Weights of a small image flow-matching model: 48-pixel images.
Rows from block 4 of a small image flow-matching model, named by matrix and row number. Rows with one number belong to one channel. Each number is 128 + 32 x the weight over its row's rms, rounded and kept within 0 to 255. All counts start at 0.
After each channel's rows are labels from the 100 images, of 14976 (inputs lightly noised), where the channel reaches its highest value: "strongest on" is what is common among them. Only what is clearly more common there than usual is listed. The data: simulated stained blood smears.
# convs0: first 3x3 conv (model.mid.0.convs.0.weight, 128x128x3x3, each kernel summed), inputs 0-63
# convs1: second 3x3 conv (model.mid.0.convs.1.weight, 128x128x3x3, transposed, each kernel summed), outputs 0-63

convs0.8 [164  88 144 140  90 123 100  91 142 145 133 165 122 135 204 131 137 125 138 198 171 138 189 172 161 165 125 101 120 136 174 106 186 133 162 141 110 174 148 136 154 170 138  94 110 185 118  82 152 150 183  85 122 114 153 151 145 141 127  97 172 161 132 158]
convs1.8 [144 179 118 112 171 104 130 113 168 150 152  96 111 143 113 113 118 133  74 122 171 124 156 140 144  40 156 156 154 129 103 101 151 113  93 209  70  93 162 148 139 142 138 121 130 147 157  77  91 111 142 139 163 158 108  88 200 142  96 161 155 146 109 107]
strongest on: discs; target cells

convs0.86 [ 96  94 125  70 131 180  97 152 255 145 132 149 109  95 116 104 118 133 140 100 109 167 138  83 142 115 129 130 166 128 148 127 144 128  91 137 123 111 154 137 137  75 155 178  99 131 129 166 116 154  60 161  88 109 117  79 152 170 160 111 139 121 155 115]
convs1.86 [196 159  86 105 135  70 102 171 137 118 103  65 136 156 140 124 147 105 147 137 120  83 113 135 120 155 140 121  99 112 107  92 158  78 134 148 155 114  48 130  97 144  81  74 126  72 127 106 108 126 108  94 120  91 112 111 141 147 124 184  98 170 115 162]
strongest on: ovals

convs0.77 [195 132 119 125 124 124  92 167 138 157 163  85 158 207 121 109 114 126 125 194 123 138 113 150 128 125 112 117 141 133 165 172 184  90 153 201 139 125 167 142 131 108  85 134 123 128 149 181 171 108 128 128 156 126 154 186 159 115 118 187 106 124 143 124]
convs1.77 [152 105 125 105 101 116 107  94 130 149 124 147 135 113 118  99 199 155 121 136 118 136 132 125 137 134 122 156 109 130 161 148 101 129 106  71 117 158 111 127 148 103 173 191 147 135 138 150  67 168  92 101  97 115 170 128 152 152 108 202 141 127 106  89]
strongest on: spiky cells; crowded

convs0.41 [114 126 135 187 155 156 166 104 128  99 120  83  96  52  89  81 113 164  98  87 124 147 100 124 147 148 146 133 156 114 112 102 110 161 127  80 130 115  99 147 154 103 135 194 141 103 118 112 171 173  71 137 114  97  75 159 153 110 223 112 111 110 127 149]
convs1.41 [ 82 150  92 129 148 185 170  95 150 149 103 159 130 145  87 148 117 129 111 125 128 106 119 142 126  70  84 140  91  98 107 102 176 109  70  92  69 130 123 115 109 107 137 111 139 127 154 123 103 129 116 113 158 118 108 162 131 112 138 201 160 127 115 142]
strongest on: crescents; crowded

convs0.90 [132  93 112 167 136 150 159 103 239 123 108 141  39 169 162  70  90 102  75  99 108 131 110 129 164  85 128 143 142 102 115 130 127 150 126 158 143 127 106  94 160 173 124 109  90  79 127  64 164 172  99 184 110 112 150 144 111 124 181 174 111 126 119 116]
convs1.90 [132 127 133 134 133 101  80  90 127 132 136  74 193  85 127  83  69 172  97 105 118 105 123 162 161 105 145 126  95 211 129 147 113 126 173  75 150  92 113 112 112 106 122 143 110 111 204  82 154 132 148  94 113 171 135  80 126 143 138 135 108 133 179 141]
strongest on: ovals

convs0.87 [136 116 111 133 149  92  50 102 120 172 126  90 137 106 138  53 153 156 113  93 127  80  81 109 127 181 147 175 132 116 212 138  45  89 130 135 152 185 102 116  85 113  71 124 106  95 183 142  78 120  83 112  90 118 140 125 117 118  75 172  86 160 110 105]
convs1.87 [140  63 141  95 155 108 163 129 132 126 109 151 108 134 120 112 135 118  91 151 101 141 103 120 117 102 123 108 193  74 149  98 140  78 108 140  80 120  91 159 128  85 140 122 130 125 123 154 137 117 126 169 139  88 133 186  98 152 142 110 131 126  96  97]
strongest on: crowded; ovals; teardrops

convs0.55 [130  80 138 155 164 102 175 117 204 131 117 114 174 127 182 100 132 124 102  86 114 146  82 116 166 114 121  83 170 130 187 161  49  94 127  82 117 143  74 198  74 149 161 201 105 149 162 123  47 127 117 166 147 114 117  93 144 160  76 124 167 158 125 146]
convs1.55 [117 154 130 124 127 123 127 112 133  87 127 137 146 153 136 130 193  83 138 239  74 133 180 113 170 188 163 126  60  76 129 156 145 100 173 168 148 182  81  98 177 117 127  22 111 127 110 116 160 133 140 143  83 159  97 137 114 147 152  74  71  90  95 105]
strongest on: ovals; round nucleus; teardrops

convs0.60 [156 172 170 169  92  97 132  87 191 126 151 155 177 145 179 134 175 112 106 178 160 164 159 136 174 176 156 141 157 167 145 138 128 116 181 176 169 157 127 112 160 158 165 153 129 173 158 168 164 146 152 149 182 116 146 123 151 147 149 119 151 179 147 151]
convs1.60 [ 75 134 137  99 122 166 134 171  76 140  80 187  75 164  74 148 141 137 153 130 143 150 142 135 158  89 142 135 152 140 158 142 120 144 142 168 172 196 165 110 127 112 147 171 150 134 108  55 201 119 149 160 171 163 110 130  86  78 145 119  73 102  68 108]
strongest on: spiky cells

convs0.117 [ 94 179 146 125 135 159 157 144 145 133 149 116 118 108 168 135  90 164 136 105 209 100  85 172 153 189 166 138 152 141 108  79 113 165 150 121 121 133 109 148 151 132 118 189 165 121 148 143 220 217 133  78  41 181  92 138 131 116 139  80 132 160 139 141]
convs1.117 [184 184  89  94 134 146  90 182  89 127 108 116 127 166  70 116 102 158 140 110 103 112  97 137  91  74 101 157  92 155  98 193 169 108 127 107  82 124 132 106  95 163 129 137 120  46  99  96  95 140 125 158 128 117 145 170  65 110 146 181 101 165 142 123]
strongest on: crescents; ovals

convs0.59 [132 135 111 138 129  86 178  99 178 168 122 131 189  92 165  97 195 130  81 135 106 170 158 111 148 136 124 123 159 144 148 132 133 101 123 160 143  96  76 131  85 167 130 186 119 192 117  97 169 124 117 107 162 104 129 142 169 185 152 146 108 141 136 126]
convs1.59 [ 77  80 199 182  88 143 146 110 131 138 162 141 122 121 117 179 116 118 149 132 165 124  82 155 128 143 172 102 120 123 155 152  97 138 104  83 131 139 153 100 180  93 138  60 117 125 149 128 104 119 137 192 122 136 149 179 103 115 176  74 164 136 157 136]
strongest on: crescents

convs0.79 [118 162  94 127 140 162 120 152 107 131 155 159 154 209 108 147 166 150  88 119 155 119 126 126 114 179 156 143  92  83  68  81 123 164 145 128 127 161 134 124 155 106  95  96 118 128 160 193 165 126 124 157 115 172 112 185 119 149 214 115 101 147 114  99]
convs1.79 [113 112 126 135 107 108 124 100 156 138 163  58 130 101 141 122 115 146 178 123 164 106 158 183 160 158 108 185 142 201 155 115 105 139 157 130 191 123 119 119  92 127 108 119 133 143 162  88 160 117 143 131  96 142 100 135 147  73 124 130 101 128 172 179]
strongest on: ovals; teardrops

convs0.80 [ 83 169 130 129  99 191 138 126 111  48  65 122  94 106  84 151  75 121  98 109 134 108 136 136 144 101 125  95 154 103 155  92 135 144 117  51 124  80 115 163 114 131 145 138 166 154 118 131 152 107  65  82 146  72 136 169 123 162 163  45 152 118 140 137]
convs1.80 [147 157 100  91 165 106 146 129 146 134 116 112 183 138  95 129 145 127 148 153 105 136  73 154  97 142 129 135 108 137 134 109 104 147 121 152  82 107 116  79 192 144 122  38 125  99 105 108 116 140 153 151  94 157  60 178 152 161 138 140  58 114  92 115]
strongest on: crescents; ovals

convs0.75 [107 114 127 129 151 145 123  55 164  92 111 155 110 102  88 155 121 137 119 142 121 113 128 105 102  88 113 110 105 115  88 104 134  92 114  98 100  87 118 136 111 129 147 182 130 131  50 142 101  81 131 146 187 130  86 150 104 113 139 165 130 100 132  82]
convs1.75 [121 167 122 142 112  96 161  75 110 137  57 159 129 191  97 199 111  82 147  77 105 189 126 110 127 132  82 132 136  72  65 116 114 127 138 129 112  89 106  89 137 152 186  52 115 141 121 127 123 138 145 105 177 139 143 129 181 129 165 150 118 113 104 171]
strongest on: discs; crescents; kidney-shaped nucleus

convs0.63 [120 136 125 146 199 148 159 191 208 130 137 104 155 199 120 160 173 130 125 141 110 119 110 108 124 102 128 147 171 120 134 123 154 188  90 174 100  93 147 173 147  98 154 159 167 113 115 143 229 163 147 148 105 153 130 153 125 122 169 121 133 113 162 137]
convs1.63 [160 136 135  94  89  92 106  78  62 142 122  96 128  65 173  71 115  88 185 109 131 153 176 185 138 132 122 161 153 172 175 114 118 131 197 138 137 155 142  66 130 175 134 100 136 117 167  64 139  99 126 127 115 121 118 115 145 152 140 144 176 125 140 123]
strongest on: spiky cells

convs0.100 [151 178  75  86 110 104  44  46 146 147 130 184 149 170 119 127 183 187 120 122 127 153 100 162 112 149 125 142  58 129 185  97 105  32 147 166 138 172 183 120 126 106 104 130 157 139 130 113  70 131 134 103 137  70 165 109 173 111 105 146 109 143 133 111]
convs1.100 [158 126 197 180 152 132 201 146 138  87 143  88 151 117  95 155 136 136 159 135 105 182 132 114 150 124 135 152 122  64  84 138  75  93 158  98 114 100  70 121  89  78 178 120 129 101 132 152 112  93  63 141 140 108  72 186 118 145 102 146  91  99 135 118]
strongest on: discs

convs0.51 [128 145 144 200  68 166 151 116 151 142 178 177 147 189 160 164 173 113 130 139 144 110 173 152 129 139 176 116 115  88 137 222 119  88 161 179 154 155 176  78 173 168  92  96  94 132 127 108 135 153 121  90 144 113 122  74 169 179 164 128 127 162 134 139]
convs1.51 [193  91 150  84 166 135 122 125 170 196 175  94  66 115 114 155 155 174 161 117 137 118 102 137  98  91  98 140 126 151  72 135  83 210 117  76 107 168  95 109 126 112 154 153  91 167 174 139 147  57 136 138 117 144 199 134  80 135 149 153  96 140  88 119]
strongest on: spiky cells

convs0.37 [142 138 162  99  66 116 134 144  96 123  91 143 110 103  84 117 107 108 123 133  99 141 158  57  91  72 111  84 135 144 108 118 105  52 100 131 108  59  70 132 105  93 173 129 146 124  69 106  87 131 111 123 141 120 125  87 142 133  66  84 169  92 134 114]
convs1.37 [143 195  43 173 152  80 164  57 128 121 110 128 117 155 119 197 155  82  86 131 104 156 100 111 147 107  83 146 130  57  98  76 113 134 147 161 128 136 121  68 111 171 125  76 113  74 122 146 122 132 136 114 153 144 123 112 174 150 140 159  92 126 114 155]
strongest on: discs; crowded

convs0.19 [152 101 126  87 166  86 149  88  79 110  84  97 152  37 155 132  83 132 110 114  77  59 107 137 111 112 115 102 129 135 157  69 113 107  95 107 112 128 109 174 143 150  85 143 188 116 120  67 134 105 126  87 110 158  90 173 128 145 129 130  73  94 130  73]
convs1.19 [100 137 162 130  94  67 166  90 145 100 136 160 133 118 165 103 159 102 127 106 158 148 176 149 116 105 117 104  83 103 166 125 196 116 107 169 130 167  96  92 114  89 120  98 159 150 123 115 128 154 123 127 152 108  91 142 131 130  92 103 188 185 109 144]
strongest on: crescents

convs0.74 [196  95 111 116 123  64 107 131 117 194 185 104 160 177 121  80 163 123 135 145 148 125 116 142 121 134 140 136 115 137 180 122 179 116 141 207 153 155 159 119 122 128  86 137 110 126 169 163 114 109 163 184 122 139 143 178 121  97 111 176  86 134 105 137]
convs1.74 [143 117 138 123 144  87  77 127 120 159 131 126 110 118 108 122 154 116 144 118  78  98 122 137  95 143 120 203 143 115 171 158  71 131  92  64  91 147 162  80 120  90 155 147 118 130 187 116  98 129  87 101  96 146 148 100 195 125 116 226 130 138 129 113]
strongest on: spiky cells

convs0.27 [176 133 156 150 106 106  94  84  78 165 140 202 129 157 162 148 132 148 179 170 177 125 155 158 134 174 162 146 134 160 135 102 197 113 181 126 147 176 149 163 168 133 136 130 142 167 159 104 100 128 160 115 123 151 169 156 144 143  72 110 179 156 139 120]
convs1.27 [124  90 128 114 146 160 185 132 140 126 117 165 105 113  73 107 113 104  95  93  94  92  95 172 138 125  86  64 106  90 119  81 101 164 175 124 136 198 137 109  53 131 160 145 168 114 157 128 108 133 123  99 105 116 133 116 154 155 173 125 138 139 116  77]
strongest on: crowded; ovals; teardrops

convs0.34 [132 108 105 109 147  97 104 116  38  97 153 122  79 121 104 128 110 118 111  94 163 100  98 188 107 157 149 115  72  95 143  84 124  79 113 141  92 143 154 141 135 116  66  79 120 106 145  84  75 123 132  55  99 156 188 149 120 115  86  83  93 126  84 138]
convs1.34 [ 51 119  86 154 173 115 144  60 174 140 135  67 132 122 175  98  82 167  69 128 156  92 122 152 104 150 139 147  85 109 123 128 181 106 173 106 109 142 158 150 159 165 102 126  87 182 153 139 141 127 151 108 139 111 106 147 157 110 160 120 154 143 158 188]
strongest on: discs

convs0.48 [145 142 171 154  98 137 116 131 140 141 159 167 145 173 156 146 152 139 132 213 159 161 183 135 162 167 144 102 152 174 120 146 157 112 164 166 159 138 146 139 141 181 156 132 178 192 126 113 143 137 171 158 184 151 135 107 150 193 131 185 179 154 138 156]
convs1.48 [169 100  98 124 130 110 114 166 154 144 172 155 143 149 211 163  72 166  88 189  76 106 177  98 139 141 145 117 102 190 126 163 127 114  79 183 184 130 110 151  70 156  83 117 149 144 196 162 105 128 176 152 153 141  92  84 144 116 128 177  71  96  66 125]
strongest on: crowded; small spheres

convs0.94 [104 130 137 106  94  75 129 155  97 109 193 124 168  84 119 127 102 130 126  89 156 110 165 124  98 198 171 111 156 137 201 194 106 122 144 125 133 146  95 122 136 145 144  75 133 172 130 176 111 108 170 136 116 131  51  77 142 110 109 133 156 129 118 135]
convs1.94 [ 93 172  94 131 126 118 133 129 128 170 151 110 128  87 153 174 137  98 124 144 121 130 166  92 114 118 149  92 162 127  53 139 133 128 123 132  90 175 144  68  65  93  93 152 126 116 166 112 172 145 141 136 125  52 127 131 132 117 110  89 120 111  98 120]
strongest on: ovals

convs0.120 [128 139 140 126 148 145 179 147 124 128 161  54  71 115 160 165 131 165 110 129 158 113 125 195 153 150 152 155 126 130 165  72 137 172 145 130 158 114  96 208 136  78 165 148 192 111 154 120 178 189 121 109  92 168  94 156 139  82 179 121 129 121 147 184]
convs1.120 [ 97 141  96 119 157 175  96  87 109 149 129 154 135 191 119 192  88 105 145 149 142 142  71 124 103 116 174 108  94 122  99 128  85 146 144 132 139 148  75 131  45 123 147  81 164 157 202 115 139 103 160  94 179 120 143 168 180 108 200  91  93 143 136 123]
strongest on: crescents

convs0.126 [ 88  96 140  76 139  65 140 160 140 111 154 129 222 166 100 141 131 126 141 120 117  99 101 109 120 123 136 154 121 136 131 100 100 179  66 146 114 115 169 140 104  82 126 166 103 144 165 227  96 131 157 154 138 150 112  76 159  76 141 131 106 122 166 129]
convs1.126 [125 151  99 163 112 130 121  48 136 156 140 137 109 101 153 112  96 161 107 113 119  86  87 137 124 144 110 134 167 109 125 104 107 161 104 171 172 158 115 103 185 149 174  72  99  96 136 118 137 161 124  75 137 150 161 108 131 172 135 182 113 185  78 186]
strongest on: crescents

convs0.22 [126  85 126 160 147 134 110 180 157  68 102 120 135 187 165  84 202 122 110 159 121 141  94 148 137  89 119  70  69 135  87 143 161 101 119 111 101 138 117 121 132  85  98  88 149 107 105 101 103 159 111  53 148 114 101 156 134 145 122  86 131 133  84 179]
convs1.22 [153 190 156  98 124  80 111 105  91 148 140  77 153 100 165 173 112 106 170  89 109 132 131 121 137  99 142 113 176 133 195  62 123 147 133 152 173 119 125 183 126 135 167 109  88  70 142 107 161  79 183 139  79 147 118 136 113  85  95  89 121 113 128  77]
strongest on: discs

convs0.4 [128 131 117 190 121 161 129  70 149 160 142 143 131 119 214 180  74 156 137  92 143 124 139 173 167 146 103 136 143 117 177 171 127 164 120 147 132 137 148 108 200 147 127 161 138 141 146 202 142 139 153  87 129 134  88 117  75 132  70  60 138 147 147 110]
convs1.4 [115 138 137 125 130 159  98 111 145 126  80 148 139 133 153 115 124  76 124 144 125 122 124 130 142 164 143 120  93 105 109 115 122 100 120 129 107 130 138 148 115  95 116  91 184 160 116  85 112 152  81 165  74 122 158 129 177 117 172 165  70 107 122 181]
strongest on: crescents

convs0.115 [ 97 115 154 119 112 158 155 116  96 103  98 186  59 144 112 185 122  85 116 159 140 146 160 105 118  92 101  92 139 121  93 140 150 137 122  99 100  96 106 103 135 192 194 122  87 155  88  70  73 129 150 112 181 128 138 162 123 181  95  65 165 113 133 160]
convs1.115 [158 166  89 150 127  70 129 103 125 143 158 110 148 160 103 155 176 148  81 149 109 117 100 118 113  82 121 154 113 112 127 139  81 145 127 139  88 133 134 103 100 142 106  90 120  67 126 129 119 154 151 131 127 196 124 101 156 128 117 149  70 147 134 146]
strongest on: discs; no large cell

convs0.96 [ 99  84 134 105 108 172 150 101 128  78  43 173  90  84 136 168  81  93 114 130 129 129 116 131 119  93 115  75 127 102  91  96 135 141 107  65  89  75  96 109 145  89 138 108  96 166  31  47 141 123 178  85 144 111 112 141 121 114 178 133 145  97 127 135]
convs1.96 [153 181  97 153 139 107 178  90 134 136 113 117 153 139 111 181 141 109 104  76  85 168 106 102  93  88  81 118 109  90 129 130 110 136 139 153 102 108 160 111  87 179 133  90 113  95  90 155  99 142 114 144 143 168 117 109 208 162 172 152  83  88 136 144]
strongest on: discs; crowded

convs0.49 [150 127 124 134 148 201 120 138 168 103 140  97 132 136 182  87 169 130 124 143 139 128 139 168 145 130 140  81 118 154  80 111 116 199 121 137 134 121 128 145 147 113 124 130 156 146 127 108 245 174 151 182 124 118 104 152 148  82 176 121 111 115 141 182]
convs1.49 [ 51 103 145 147 178 139 148 120  78 130 104 135 131 148 124 110  87 101 108 121 140 101 147 100 103 130  95 105 148  74 144  99 190 128 141 113  57 120 121 171 139 115 167 146 125 130  53 152 130 134 170 169 110  71  96 165  68  91 152 124 148 161  96 142]
strongest on: spiky cells

convs0.66 [ 70 150 150 161 129 156 182 110  79  75  88 160  65 133 106 154 136  94 106 106 149 115 139  99 147  96 112  91 144 120  66  72 132 155  89 106  98  89 115 139 142 130 170 122 132 155  70  96 156 163 163 113 132 150 114 120 126 142 140  84 170 109 119 143]
convs1.66 [171 140 126 151 124  87 108  77 147 147 182 130 147 182  84 149 150 120  99 157  84 127  98 136  73 107  90 136  89  96 153 162  85 149 139 150  69 130  86 117  75 129 124  73  85  94 143 117 100 115 148 148 147 156 115 175 173 155 116 192 103 149 106 129]
strongest on: crescents; crowded